{"model": "multi-label image tagger", "dataset": "rendered landscapes of hills, water and sky", "train_examples": 72500, "image_size": 32, "grayscale": true, "crop_scale_min": 1, "horizontal_flip": true, "arch": "swin", "norm": "rmsnorm", "norm_position": "pre", "hidden_act": "gelu_tanh", "mlp_ratio": 4, "head_dim": 16, "fused_qkv": true, "bias": "qkv", "qk_norm": false, "parallel_block": false, "inner_norm": false, "moe": "top_k", "num_experts": 64, "moe_every": 2, "expert_mlp_ratio": 1, "experts_per_token": 2, "shared_expert": false, "patch_size": [2, 2], "depths": [2, 4, 2], "widths": [64, 128, 256], "num_labels": 16, "residual_init": "zero_last", "optimizer": "soap", "beta2": 0.95, "learning_rate": 0.0018, "beta1": 0.95, "shampoo_beta": 0.95, "eps": 1e-08, "precondition_frequency": 50, "max_precond_dim": 1024, "one_sided": false, "adamw_lr_other_params": 0.0011, "cautious_weight_decay": true, "max_steps": 16100, "batch_size": 128, "epochs": 28.4, "lr_schedule": "wsd", "decay_fraction": 0.3, "final_lr_fraction": 0, "warmup_steps": 3220, "weight_decay": 0.1, "adamw_weight_decay_other_params": 0.05}
Rows from expert 5 of block 5, named by matrix and row number. Rows with one number belong to one neuron. Each number is 50 + 12 x the weight over its row's rms, rounded and kept within 0 to 99. All counts start at 0. After the name is the row's rms in percent of the matrix's.
# up: expert up (model.blocks.5.mlp.up, 64x128x128), inputs 0-127
# down: expert down (model.blocks.5.mlp.down, 64x128x128, transposed), outputs 0-127
up.71 091:46 55 53 52 45 49 61 65 78 40 43 46 56 44 48 47 54 49 64 61 47 71 29 65 70 60 45 74 58 34 56 53 62 68 39 70 49 71 64 44 38 32 46 63 37 54 61 57 35 75 70 40 45 34 30 63 65 49 56 35 72 36 53 41 40 22 64 42 49 47 56 48 48 59 46 36 61 50 56 42 50 42 39 44 41 53 38 72 48 28 29 62 40 43 40 55 45 57 67 50 67 55 60 42 68 46 30 46 48 57 44 66 60 49 74 57 44 63 49 59 53 38 41 36 46 49 54 25
down.71 093:41 66 51 55 55 57 28 31 69 52 70 23 55 59 41 55 42 45 47 52 47 40 81 48 57 37 71 37 58 55 47 52 64 63 58 45 67 50 57 57 60 81 63 50 57 69 54 61 54 43 46 77 56 40 53 46 29 56 30 48 53 46 35 61 31 50 48 46 46 36 57 41 60 36 62 64 50 63 35 54 39 40 49 24 40 53 66 55 58 53 49 41 31 44 45 44 37 41 29 70 45 27 28 36 64 53 68 43 71 57 51 52 62 58 52 59 55 35 49 48 36 45 64 66 51 38 59 51
up.72 095:47 53 55 59 28 30 52 62 42 45 31 57 54 60 54 70 60 45 42 59 69 44 79 62 13 26 62 55 71 40 48 75 54 49 56 33 68 58 46 54 43 54 62 49 59 41 31 41 38 41 56 29 27 66 44 22 62 52 45 57 54 53 37 58 48 45 37 71 65 54 49 41 59 46 32 71 62 53 69 36 57 55 37 47 66 66 62 40 74 38 45 39 61 45 39 54 53 48 63 41 59 45 46 41 44 44 31 52 53 38 52 45 50 53 51 51 53 44 67 34 61 45 70 49 60 53 58 44
down.72 094:69 57 49 38 64 80 62 54 53 51 55 68 67 58 41 37 46 32 44 41 52 40 30 44 59 62 37 49 60 51 50 41 58 49 70 54 43 53 52 67 72 54 46 49 59 65 84 48 59 65 54 49 66 54 42 52 59 50 69 65 58 47 58 80 55 24 56 52 33 27 46 44 60 37 30 44 31 54 48 53 45 37 55 73 73 50 42 67 44 72 54 48 57 50 56 74 65 56 48 69 56 41 68 37 56 61 49 54 44 57 27 43 37 49 47 39 38 44 59 41 45 55 67 46 49 57 50 45
up.73 098:44 65 61 36 60 63 54 41 54 28 47 53 44 35 59 28 48 64 61 57 42 43 43 44 59 47 69 49 34 63 42 63 34 57 53 29 50 73 68 40 52 51 45 71 36 42 63 49 41 75 64 65 31 61 48 48 65 62 50 46 45 33 62 54 41 46 37 71 50 64 62 45 54 59 54 31 32 62 42 42 45 61 42 36 61 47 40 57 49 27 45 61 49 45 43 29 39 32 16 51 24 52 38 50 59 64 37 54 65 41 68 52 42 54 44 56 54 43 54 28 37 36 49 39 35 40 31 48
down.73 097:60 38 62 59 47 50 50 57 29 67 51 34 69 30 44 46 55 61 46 43 40 41 45 42 62 43 42 48 56 40 61 71 41 42 42 57 63 48 49 56 76 46 37 56 54 39 62 53 38 71 27 46 65 61 59 45 39 36 52 66 39 40 52 57 52 67 62 50 54 50 50 48 75 35 45 28 53 61 52 63 42 62 76 60 48 49 55 43 68 71 70 52 41 71 59 50 47 69 60 39 58 40 63 62 64 23 61 60 36 72 56 64 62 45 41 62 52 29 72 60 47 44 78 40 50 46 44 55
up.74 091:63 49 58 48 57 65 55 35 53 53 56 50 38 65 54 55 46 60 40 40 57 40 43 40 60 62 50 56 53 39 29 44 74 52 36 64 52 18 47 61 49 61 54 68 66 68 26 59 49 62 56 48 40 46 62 49 67 69 60 45 38 41 31 67 39 56 40 29 42 46 36 57 45 47 51 28 69 45 44 35 56 56 66 38 59 34 53 31 70 45 19 49 58 78 61 47 50 37 27 31 33 38 39 52 58 60 51 52 49 75 44 47 56 34 66 34 36 37 60 46 43 53 57 49 49 53 50 35
down.74 090:60 66 82 44 40 53 49 47 54 40 57 56 48 54 35 66 31 36 50 32 47 50 51 53 26 38 45 39 45 46 71 46 52 36 33 65 46 36 46 31 57 49 44 50 51 56 45 55 38 65 56 42 44 77 51 43 43 39 52 66 41 36 51 55 38 71 64 35 54 55 60 49 54 41 38 52 60 63 58 38 67 32 45 56 40 49 59 38 51 55 43 57 38 28 30 42 58 52 53 44 40 56 54 83 62 44 55 56 63 48 55 64 67 41 69 60 60 54 53 54 79 75 74 30 57 50 79 56
up.75 104:55 43 46 58 41 48 51 76 63 53 45 38 43 36 33 62 42 62 31 48 38 42 47 37 46 34 64 61 59 48 62 55 63 39 54 38 56 48 58 32 58 70 49 48 38 40 67 63 50 75 54 48 47 68 55 59 53 70 43 34 47 45 39 57 43 63 40 71 48 72 45 35 45 57 51 55 30 44 65 67 58 67 60 50 71 55 39 56 44 44 57 50 49 51 36 52 30 35 31 58 25 52 33 52 35 44 45 46 62 80 48 54 72 48 65 58 39 28 57 69 29 53 68 61 54 33 69 43
down.75 093:33 57 32 61 39 54 58 49 58 65 51 54 44 60 66 47 36 55 67 42 60 44 46 32 55 51 45 63 50 24 74 52 59 42 44 43 30 55 46 28 32 47 35 51 56 49 49 36 51 64 18 35 52 72 29 36 61 38 49 53 55 59 55 67 64 65 50 65 51 42 58 53 65 52 60 56 61 57 46 54 71 59 69 55 39 64 37 47 65 61 42 40 33 53 53 37 49 53 65 38 54 38 69 51 46 70 58 45 55 49 56 50 42 38 56 31 60 50 47 85 43 77 71 52 46 69 33 52
up.76 109:62 27 42 43 74 50 60 64 43 74 40 46 53 70 50 20 47 56 39 49 23 38 60 60 43 42 59 34 62 48 36 50 39 38 45 50 47 48 38 55 51 35 66 31 37 49 29 42 61 52 55 46 74 41 42 52 57 33 51 57 44 36 44 34 33 74 52 43 39 43 42 36 55 56 58 57 45 50 31 54 40 59 44 67 58 45 50 29 48 39 42 49 39 72 47 52 47 30 39 34 78 53 43 47 40 47 36 42 59 66 25 44 60 49 53 64 54 67 53 58 32 51 52 34 44 29 69 54
down.76 106:59 49 45 53 64 63 34 47 53 35 61 48 61 37 36 66 65 57 52 41 62 58 45 37 42 42 53 43 44 57 32 49 33 61 54 18 47 59 59 43 52 66 63 41 40 47 39 57 52 49 60 31 41 64 68 43 62 59 49 43 51 68 50 55 45 51 28 77 44 60 61 68 57 51 58 65 47 40 35 49 38 22 46 45 22 45 52 68 58 50 47 37 56 43 40 57 75 39 48 54 41 65 46 34 55 75 53 72 58 28 31 50 50 64 37 43 35 43 37 56 63 53 54 48 47 87 46 56
up.77 099:37 48 51 67 50 69 44 58 57 45 44 54 63 27 55 32 43 37 40 53 52 83 38 69 35 37 39 38 62 68 40 38 49 66 56 59 61 53 48 35 38 42 51 65 32 34 16 60 33 46 58 55 51 37 33 37 62 43 30 50 43 69 50 44 46 37 51 70 50 62 50 43 81 49 65 79 51 49 46 59 48 48 65 52 32 45 27 52 41 30 54 52 37 39 61 58 58 52 46 52 45 50 40 57 49 48 40 43 64 57 42 61 42 59 62 63 33 51 34 52 55 62 73 65 57 40 54 56
down.77 096:38 47 31 80 37 68 47 44 37 43 43 41 71 73 52 62 43 63 52 63 50 66 55 42 47 57 43 53 43 32 55 49 35 37 36 50 69 40 43 57 51 58 36 52 48 41 38 55 51 43 44 38 58 52 64 43 54 68 44 49 60 33 36 46 65 52 48 50 54 30 52 41 25 44 59 37 38 46 54 73 13 63 27 39 68 85 51 32 50 56 44 47 48 53 61 40 51 52 39 67 56 42 51 44 49 53 42 64 47 64 44 42 67 73 52 27 43 38 40 43 32 40 49 44 52 71 58 41
up.78 091:52 61 32 43 59 67 53 31 51 54 34 62 25 62 40 24 48 51 40 48 38 52 38 60 62 43 53 40 46 73 33 53 35 55 49 64 47 33 31 49 55 20 63 32 46 42 53 45 60 55 40 41 53 52 47 49 63 52 46 38 52 47 44 53 51 42 62 35 46 46 40 23 64 38 58 20 45 60 38 51 51 41 51 47 57 61 54 51 40 53 47 26 59 82 61 66 36 55 50 47 66 67 41 47 47 37 41 28 56 40 30 23 55 49 76 63 50 49 49 55 61 56 42 61 41 51 77 50
down.78 091:58 35 53 49 59 38 35 34 53 52 51 52 29 61 55 46 54 76 28 42 55 63 32 52 58 46 74 38 33 62 46 43 65 50 69 38 54 61 37 68 47 55 66 33 69 50 39 60 44 52 60 73 55 54 60 37 61 48 36 57 50 40 33 43 38 57 56 43 45 53 38 62 49 63 48 25 56 34 50 44 30 39 50 36 50 48 44 58 43 53 57 65 63 59 42 34 65 53 50 55 37 60 32 34 67 53 46 73 53 62 50 50 53 58 40 73 41 40 38 23 27 64 46 72 51 73 39 38
up.79 104:63 57 28 61 37 47 47 68 65 51 46 58 29 42 49 53 67 55 47 39 59 40 47 45 42 45 38 28 47 63 53 63 61 36 44 56 52 67 54 61 63 45 56 62 43 40 48 35 44 31 63 53 34 34 70 70 48 53 54 79 44 38 57 51 85 59 62 43 45 53 64 58 46 59 43 58 40 51 73 61 60 41 53 46 23 38 38 55 52 40 73 44 50 61 52 45 71 58 34 44 54 73 50 39 38 64 62 37 40 53 45 45 41 31 44 67 53 64 47 77 52 50 39 63 55 34 34 72
down.79 107:41 16 33 45 56 32 49 46 47 64 38 53 46 49 50 59 53 52 34 55 40 61 33 54 48 50 42 61 51 62 52 58 59 51 59 48 37 52 59 57 24 47 53 36 42 48 39 41 41 61 45 41 37 34 34 44 68 59 68 50 49 59 08 67 79 62 49 62 25 61 65 40 44 50 60 29 37 40 40 80 58 40 37 61 63 55 33 49 52 41 55 60 43 44 54 65 73 52 52 55 70 62 49 60 33 45 42 44 41 70 56 62 51 55 56 46 50 69 41 56 57 41 52 65 68 36 44 56
up.80 081:70 72 52 37 57 34 29 52 48 48 49 49 74 67 58 66 57 64 51 58 43 51 68 62 55 60 43 51 57 57 51 61 69 44 29 42 17 63 52 55 42 63 33 57 39 74 41 46 67 60 39 50 47 28 66 55 41 59 64 68 52 78 43 50 51 42 34 50 61 42 61 40 31 55 46 60 47 46 49 43 56 54 50 33 79 64 58 36 16 24 58 38 56 65 52 34 52 60 49 45 53 41 44 39 32 55 48 57 53 46 61 32 49 50 54 46 43 52 44 38 48 59 43 44 51 65 56 30
down.80 081:43 33 53 27 69 54 43 55 59 56 62 60 34 65 63 47 59 39 45 67 52 67 46 42 49 30 61 46 48 31 48 55 43 49 47 80 58 66 46 43 52 45 53 53 47 41 48 30 48 45 66 71 47 49 42 61 44 39 60 36 46 40 46 68 54 49 62 42 31 48 26 43 68 57 49 59 43 58 32 55 52 61 45 53 44 40 46 64 37 62 42 47 48 52 08 40 36 63 41 49 52 45 42 34 59 58 39 57 57 65 43 52 42 28 56 63 81 60 36 35 57 19 61 50 26 57 38 50
up.81 096:52 49 51 48 35 45 51 42 31 37 33 36 33 48 62 63 49 63 61 55 63 58 53 65 38 54 55 27 35 49 44 67 61 46 57 50 44 38 47 51 48 42 49 43 45 42 25 73 33 50 43 58 42 33 54 54 69 61 45 48 30 52 37 40 51 44 32 61 31 66 42 63 33 61 45 59 44 54 40 79 65 43 40 37 42 60 58 70 50 66 51 49 60 23 31 49 51 40 46 36 48 65 44 23 69 66 71 54 54 64 31 31 36 36 50 63 44 38 48 50 64 53 60 40 47 60 46 75
down.81 099:41 29 58 60 75 25 43 57 57 73 66 66 60 63 60 64 27 65 68 57 59 28 39 52 55 48 39 55 46 70 60 59 44 36 38 52 58 56 49 73 24 51 60 52 46 67 53 29 50 08 50 58 39 38 66 71 57 47 40 46 55 41 38 48 58 53 37 43 50 59 57 57 53 37 56 41 52 37 43 34 45 64 58 51 55 47 49 52 37 49 57 37 53 30 56 58 54 69 56 61 46 47 26 62 54 51 49 39 55 33 50 58 52 50 70 65 51 53 44 44 39 36 46 56 49 72 28 54
up.82 095:28 38 54 44 45 42 43 48 48 64 57 41 57 38 36 49 51 66 70 56 60 45 46 41 57 53 48 61 42 37 67 77 42 50 74 43 62 53 37 37 42 67 55 54 80 40 73 25 43 75 59 62 43 41 61 41 47 39 27 53 54 53 59 42 39 37 66 41 59 54 50 31 41 47 38 40 53 56 65 55 56 47 56 42 58 42 61 42 52 40 61 54 49 46 22 46 63 66 37 59 51 41 70 58 37 48 49 73 48 61 51 49 69 45 63 82 68 52 73 35 42 49 50 43 64 54 46 30
down.82 086:31 47 47 61 47 48 53 46 41 56 59 34 52 42 60 59 62 49 61 37 37 56 44 56 61 52 39 42 59 51 23 45 44 65 50 52 38 54 62 36 23 56 36 54 61 66 57 51 41 36 48 42 55 42 44 52 72 49 40 60 70 45 54 72 47 54 37 81 65 46 50 61 77 34 40 73 49 46 59 54 48 35 57 46 40 42 33 57 60 53 57 66 40 46 58 44 26 49 39 64 42 56 62 47 52 68 45 41 72 39 64 50 43 42 36 40 39 46 42 76 49 49 71 33 27 19 29 45
up.83 084:42 38 45 49 34 34 46 77 54 51 26 46 57 48 44 56 51 50 46 60 27 55 51 37 45 42 51 96 28 53 56 45 58 62 45 43 32 42 20 61 41 42 26 47 48 64 23 40 57 52 46 43 37 55 48 53 32 55 42 63 37 58 54 29 49 56 57 64 64 47 43 47 57 40 56 38 49 59 33 32 46 41 51 59 50 34 36 61 67 41 59 40 72 51 60 69 47 66 50 53 47 50 43 63 51 54 70 49 44 26 62 46 40 64 48 31 50 22 52 66 54 49 56 42 54 57 53 51
down.83 090:48 61 55 37 39 46 56 61 67 43 49 70 42 77 38 45 70 64 43 36 49 40 60 34 40 67 50 45 85 44 44 51 39 44 41 50 46 46 32 43 42 56 28 65 58 52 58 64 47 32 56 44 48 50 42 43 46 48 40 58 63 45 71 46 33 65 48 39 42 59 40 58 54 52 59 47 59 70 44 57 39 60 31 25 41 36 50 49 35 57 47 48 47 40 39 60 69 48 55 41 65 68 62 41 49 44 56 62 41 64 72 52 68 53 54 60 42 53 51 76 34 61 43 36 06 42 58 57
up.84 100:71 22 53 51 37 53 47 56 71 66 51 49 56 40 63 33 67 51 32 52 69 39 53 53 50 59 54 74 60 60 43 49 51 52 62 53 32 58 55 59 64 36 51 49 52 50 59 44 42 29 66 26 50 36 54 41 58 71 31 50 31 70 53 34 64 39 41 49 51 44 63 42 42 36 49 52 59 32 60 62 41 41 50 54 52 49 29 58 40 46 66 28 42 55 72 55 43 59 33 53 50 25 40 48 42 81 49 70 54 50 52 45 48 50 53 65 47 42 32 68 46 36 24 43 48 27 64 54
down.84 092:52 61 53 30 43 58 42 40 48 57 65 60 50 30 38 65 36 34 53 42 53 42 49 30 53 53 55 44 47 40 41 48 50 50 35 35 32 56 29 42 42 29 53 55 25 63 45 69 56 34 64 60 59 64 12 42 65 32 35 37 68 49 54 47 62 51 44 61 67 54 65 73 50 49 30 50 52 47 59 76 50 39 46 62 40 42 38 41 63 68 52 37 61 45 40 58 66 49 49 41 51 76 41 68 77 37 61 36 40 59 43 37 46 47 34 48 48 44 43 50 38 55 55 59 47 45 65 67
up.85 098:47 48 26 47 54 61 41 54 33 71 66 62 51 57 62 61 47 33 54 49 41 50 72 52 43 69 53 71 50 47 54 45 62 48 52 52 41 54 52 52 61 34 43 63 26 49 60 16 68 58 51 62 76 51 58 56 52 17 52 32 55 31 52 46 42 55 65 29 54 47 57 50 74 43 44 49 52 63 60 53 56 52 23 53 47 60 39 57 41 46 48 68 61 53 44 56 56 60 33 67 42 40 75 41 42 65 44 50 44 51 58 63 49 61 87 40 47 48 32 58 61 54 35 43 31 57 36 46
down.85 098:62 69 50 60 51 55 33 53 65 40 40 50 33 29 52 39 30 59 42 63 49 74 44 69 54 24 34 57 66 49 32 49 63 42 56 55 42 50 47 40 37 40 58 62 57 64 56 46 31 60 38 57 58 71 59 63 57 51 39 63 39 73 47 63 46 66 53 45 38 57 68 53 20 39 50 33 52 55 36 40 33 65 48 18 48 43 63 58 62 42 28 47 49 28 50 56 37 41 54 41 37 47 68 37 52 55 36 37 51 61 38 54 59 52 62 64 59 52 61 51 57 29 53 50 40 32 63 63
up.86 106:36 59 52 48 55 53 49 36 24 57 51 62 58 58 50 67 54 57 45 43 27 40 78 52 66 49 37 41 67 51 69 52 59 45 51 42 54 74 53 42 51 36 57 62 45 63 36 61 53 43 26 72 50 74 69 56 32 58 72 58 58 26 66 27 50 59 60 63 75 55 23 63 57 52 65 53 72 49 50 57 54 48 43 50 48 50 37 56 64 68 62 57 64 50 23 50 44 37 43 42 51 31 45 50 58 48 49 74 40 53 55 54 35 31 49 40 58 63 56 58 66 46 63 49 44 57 51 47
down.86 097:55 48 38 55 73 36 52 72 49 54 59 41 47 58 54 37 47 60 65 46 42 71 49 61 49 33 83 61 39 50 29 57 45 56 44 30 71 32 39 43 72 68 55 45 44 60 45 46 47 76 55 36 68 64 66 73 72 61 45 44 56 54 63 47 34 54 38 52 27 55 67 48 45 64 80 33 52 65 45 48 61 51 76 45 35 43 44 65 55 38 47 46 43 50 47 62 72 52 52 49 57 48 72 43 46 34 48 38 54 51 48 43 51 60 51 46 47 44 60 43 30 48 54 30 50 52 29 40
up.87 106:34 64 40 38 49 31 49 43 52 37 47 44 57 64 47 44 52 57 57 70 35 52 72 51 52 55 35 49 49 28 39 61 56 66 44 41 56 42 47 56 59 45 67 44 44 61 49 57 36 54 36 48 42 48 61 63 75 69 56 61 32 49 59 35 66 56 43 56 66 35 60 77 22 44 53 39 46 36 48 54 75 35 39 37 40 37 24 72 33 67 68 54 51 40 45 38 51 58 40 50 46 63 38 41 73 67 62 53 63 51 33 55 55 30 51 67 57 46 47 77 47 44 61 43 51 43 44 72
down.87 103:47 50 54 46 68 27 33 55 30 56 50 52 34 65 51 44 53 78 58 52 43 42 50 53 52 55 57 44 46 42 50 60 49 48 53 58 53 48 61 83 45 38 47 47 53 56 48 50 36 36 47 47 43 63 58 13 41 46 58 51 47 56 63 58 85 53 48 26 24 44 58 77 46 45 42 39 47 63 52 53 40 49 45 58 64 33 40 25 57 49 66 65 46 53 40 61 67 43 66 46 62 38 28 55 40 58 37 32 43 56 44 63 59 50 77 52 37 54 63 28 65 53 54 41 65 40 34 57
up.88 092:55 40 56 54 40 51 42 56 39 75 70 62 48 51 66 39 55 64 43 38 37 84 44 38 40 61 53 48 48 56 63 56 35 45 48 56 54 37 37 66 66 47 57 68 67 53 79 44 71 49 67 55 57 40 35 45 60 55 56 57 65 38 54 57 50 46 61 52 59 50 71 51 35 53 56 41 37 41 59 31 40 25 69 65 66 58 33 79 48 67 59 43 35 45 55 33 34 75 54 47 48 47 46 59 66 34 40 39 52 55 49 54 43 39 42 69 36 54 35 52 34 64 59 42 35 37 53 68
down.88 100:44 50 62 57 60 18 54 56 59 51 62 50 67 44 43 44 52 47 52 35 44 48 43 49 49 61 55 30 64 65 74 53 40 60 36 40 51 62 48 62 38 47 58 49 53 60 34 48 50 65 53 63 52 44 32 25 22 54 48 55 60 19 62 51 68 63 52 60 66 29 45 35 64 57 48 47 64 21 57 50 62 61 33 51 55 32 42 60 50 56 39 49 60 51 44 39 67 47 51 73 53 42 59 48 30 56 42 29 59 54 43 34 47 32 54 51 51 67 45 48 56 59 25 48 63 66 16 53
up.89 108:71 59 18 50 42 52 46 66 53 55 39 45 49 65 62 41 39 45 45 50 67 45 46 52 76 57 30 54 53 52 31 27 38 37 43 49 62 35 55 52 38 48 28 63 57 63 61 28 23 36 41 65 47 53 50 37 58 55 38 62 76 29 69 68 65 50 60 48 48 50 42 50 44 50 49 51 49 48 54 46 50 63 56 40 60 35 45 56 38 59 50 45 45 62 59 46 75 58 64 49 46 55 69 35 50 39 47 23 39 52 51 65 52 45 56 76 60 43 29 53 35 43 62 54 52 32 27 70
down.89 100:25 37 61 46 45 46 53 34 33 42 49 46 45 51 42 73 45 51 58 42 49 47 23 52 55 27 49 32 49 53 36 56 32 65 52 40 50 36 48 52 60 41 38 56 40 84 41 56 75 66 51 16 57 44 57 74 36 52 59 54 41 50 65 49 60 48 54 49 52 47 72 50 58 61 52 52 59 38 55 43 48 44 38 52 58 33 58 54 78 51 26 39 39 65 54 71 65 48 38 39 31 53 35 64 40 41 51 44 59 34 43 46 58 37 43 45 56 49 52 59 71 65 59 79 36 41 59 50
up.90 104:43 52 45 47 23 62 49 66 48 45 57 29 69 36 53 46 43 38 51 65 69 68 43 35 50 64 49 33 67 64 58 54 68 49 66 53 64 59 48 26 45 39 56 63 23 41 54 76 39 69 38 50 86 41 55 47 56 62 60 66 56 35 63 56 51 64 64 40 46 64 45 46 44 37 53 38 63 63 43 33 56 69 44 60 57 37 60 59 53 44 31 35 59 54 56 39 50 69 43 36 56 61 60 52 50 41 39 49 65 54 68 39 53 63 28 53 50 57 64 50 37 72 43 39 51 57 49 63
down.90 097:46 53 56 65 34 46 37 58 62 33 51 23 64 53 70 47 58 43 49 69 62 65 56 42 42 50 69 57 46 43 77 34 41 49 54 56 75 44 27 59 56 60 45 50 56 40 33 57 45 39 38 54 43 43 49 53 52 58 71 53 67 58 62 38 69 27 54 55 48 46 71 55 43 56 39 54 33 51 34 39 66 51 36 40 74 80 43 44 43 49 56 46 42 43 60 55 32 58 46 46 39 37 43 37 78 61 52 62 59 39 45 57 53 46 24 71 60 41 42 43 58 31 41 71 53 60 41 64
up.91 097:52 66 64 63 59 38 38 64 44 72 46 66 45 54 45 34 55 53 44 45 39 44 68 71 50 42 56 61 66 65 50 63 55 46 53 56 67 56 50 71 48 41 44 30 57 45 77 37 57 42 57 29 44 63 58 47 56 61 60 36 51 47 43 45 42 56 40 59 50 64 48 57 43 58 57 32 55 56 39 48 54 63 69 51 42 73 54 40 31 67 49 54 33 50 63 44 78 53 45 74 74 57 13 44 58 33 57 33 46 58 67 44 59 52 70 32 42 62 63 40 47 55 54 62 59 45 24 54
down.91 095:56 48 48 55 36 49 50 51 40 43 45 42 47 55 72 22 59 62 44 50 54 41 34 29 47 48 58 64 55 39 45 54 47 30 68 20 39 34 45 35 43 33 77 34 37 45 46 64 57 62 37 50 56 54 42 27 57 41 73 64 47 44 36 56 39 41 43 54 53 56 11 44 32 49 47 46 63 69 55 58 46 44 62 56 48 36 38 46 60 42 56 58 57 70 31 56 55 48 40 50 40 57 68 65 57 60 36 49 49 32 40 47 32 41 51 54 60 51 41 53 16 49 48 30 55 38 67 62
up.92 101:38 55 60 61 60 39 75 51 55 48 47 56 56 56 65 49 35 40 33 53 35 56 65 53 32 60 69 73 42 46 44 47 82 48 37 47 54 48 35 49 17 55 75 41 48 51 36 40 50 71 44 42 51 51 53 52 72 54 66 37 38 70 48 62 40 52 35 40 62 43 56 58 66 42 29 61 50 57 63 34 56 29 44 83 38 52 44 71 58 43 51 52 72 36 34 56 55 42 55 51 64 54 60 60 52 59 31 55 47 55 59 26 35 46 41 51 34 55 53 55 59 54 54 48 48 50 69 69
down.92 095:58 26 54 60 49 67 26 74 49 50 69 51 64 30 49 48 42 56 48 49 66 63 71 46 66 45 58 53 70 48 41 47 51 32 44 70 44 65 60 39 23 51 42 54 52 66 68 37 45 26 55 35 60 45 65 46 55 43 46 61 43 49 41 37 33 47 78 51 57 46 51 34 37 53 66 38 43 47 37 62 45 44 29 18 60 67 37 44 39 55 43 28 53 32 48 66 67 57 60 57 32 47 49 36 54 37 55 58 48 47 52 52 57 36 64 53 40 60 67 53 39 53 59 41 58 27 46 45
up.93 100:60 31 62 46 66 34 17 40 49 56 55 76 22 59 71 22 51 64 53 54 45 41 45 43 72 53 48 62 47 47 50 51 51 54 62 64 55 48 51 63 46 59 41 63 62 63 45 54 25 38 40 77 57 43 45 47 52 34 47 61 58 47 64 46 57 20 48 28 50 38 51 44 46 37 38 70 27 41 62 38 44 56 54 69 45 40 74 48 58 32 34 57 51 66 59 65 53 47 40 72 54 45 49 66 38 49 45 46 54 49 36 57 41 55 35 34 52 59 41 40 54 39 38 63 45 55 42 50
down.93 110:28 58 41 63 33 44 51 56 38 56 50 47 26 49 53 49 28 52 80 73 46 45 33 74 56 36 39 21 47 40 49 46 43 56 49 49 36 46 53 67 61 53 42 31 54 37 36 76 50 74 73 49 31 47 57 64 30 64 47 50 32 57 59 54 64 64 53 59 39 65 50 55 51 51 39 64 44 54 48 32 41 57 69 47 48 49 55 46 52 67 35 46 64 41 38 84 56 38 37 61 47 52 59 54 24 56 59 39 28 58 46 65 49 74 49 48 58 51 52 49 38 52 49 47 47 47 46 40
up.94 095:56 31 53 23 38 55 57 45 63 40 63 58 23 58 47 58 50 31 50 70 78 57 31 20 33 34 41 57 38 45 30 33 27 57 41 65 49 27 30 40 50 39 57 61 57 31 46 52 35 48 44 50 41 45 44 54 51 52 60 34 53 41 61 32 63 52 43 55 78 58 50 53 48 74 49 62 51 32 40 45 38 50 65 57 30 44 43 54 48 45 71 55 54 66 51 47 42 50 62 68 46 40 47 58 71 53 47 62 41 61 50 43 45 54 32 44 55 53 53 57 46 69 45 67 33 61 46 57
down.94 096:53 47 41 59 63 38 33 65 56 62 73 55 67 79 45 63 64 44 69 52 41 49 57 49 52 79 46 34 57 61 63 61 60 48 49 38 54 49 56 39 48 68 62 35 48 37 34 70 44 25 53 44 33 28 41 42 60 35 66 64 52 61 48 30 68 56 48 47 45 46 46 43 52 27 62 54 64 72 44 44 47 57 56 70 42 24 34 54 39 42 65 55 63 47 45 34 51 48 38 40 74 37 67 46 52 38 66 39 51 42 48 49 67 59 29 63 60 43 33 49 48 43 40 63 54 56 54 46
up.95 095:61 55 51 53 56 46 55 61 35 38 41 47 47 54 53 41 40 42 55 49 52 42 32 29 59 49 38 82 57 56 44 47 58 47 47 71 52 56 68 55 49 35 49 63 34 46 67 55 53 38 38 60 57 34 42 50 25 41 64 54 52 39 29 54 15 56 63 51 51 53 47 31 46 44 76 58 35 47 61 49 39 50 59 52 40 40 46 45 67 36 34 40 22 27 51 45 48 27 47 57 46 52 53 63 54 40 55 66 69 68 34 41 46 60 40 35 57 80 43 54 46 72 42 77 60 53 64 63
down.95 091:52 46 50 79 65 51 48 54 60 53 74 56 44 51 52 57 60 78 63 63 63 53 67 69 66 43 54 59 32 41 47 51 41 53 67 47 53 44 61 32 37 66 68 61 71 34 23 69 21 54 45 70 75 70 27 56 63 48 42 56 37 40 44 42 59 43 49 62 63 47 52 61 40 68 66 58 46 29 59 48 37 61 47 50 37 54 48 49 33 63 47 21 45 63 55 26 41 53 62 43 38 36 58 45 60 47 42 56 50 46 52 36 62 43 50 44 63 58 61 53 48 58 43 60 54 45 55 59
up.96 096:36 62 51 75 57 42 51 59 59 65 56 43 64 52 41 38 34 68 41 52 27 46 50 72 61 48 55 57 67 18 33 57 27 59 55 35 53 49 46 64 65 60 45 60 59 50 58 40 37 47 33 42 42 55 64 43 24 27 47 37 59 68 49 44 50 73 71 46 47 53 35 48 40 34 62 56 32 28 27 38 59 50 53 34 57 43 41 33 62 44 28 36 42 40 67 49 52 58 43 44 51 48 56 64 52 56 55 59 46 36 57 35 49 73 32 45 49 38 53 53 33 42 62 57 57 54 44 34
down.96 095:57 27 71 62 34 35 50 39 51 29 48 54 75 44 54 59 57 36 41 66 43 48 73 52 47 58 60 44 48 48 49 55 43 53 66 57 30 53 56 56 49 51 57 64 38 33 39 29 42 50 71 42 52 41 36 37 45 47 39 48 30 52 53 45 58 48 43 38 29 54 45 42 56 56 28 39 69 63 56 80 62 46 30 54 70 45 68 39 64 59 62 52 60 55 49 49 50 40 48 52 48 56 71 46 48 53 56 22 41 42 64 51 67 51 26 37 58 38 18 49 48 36 66 33 56 38 35 36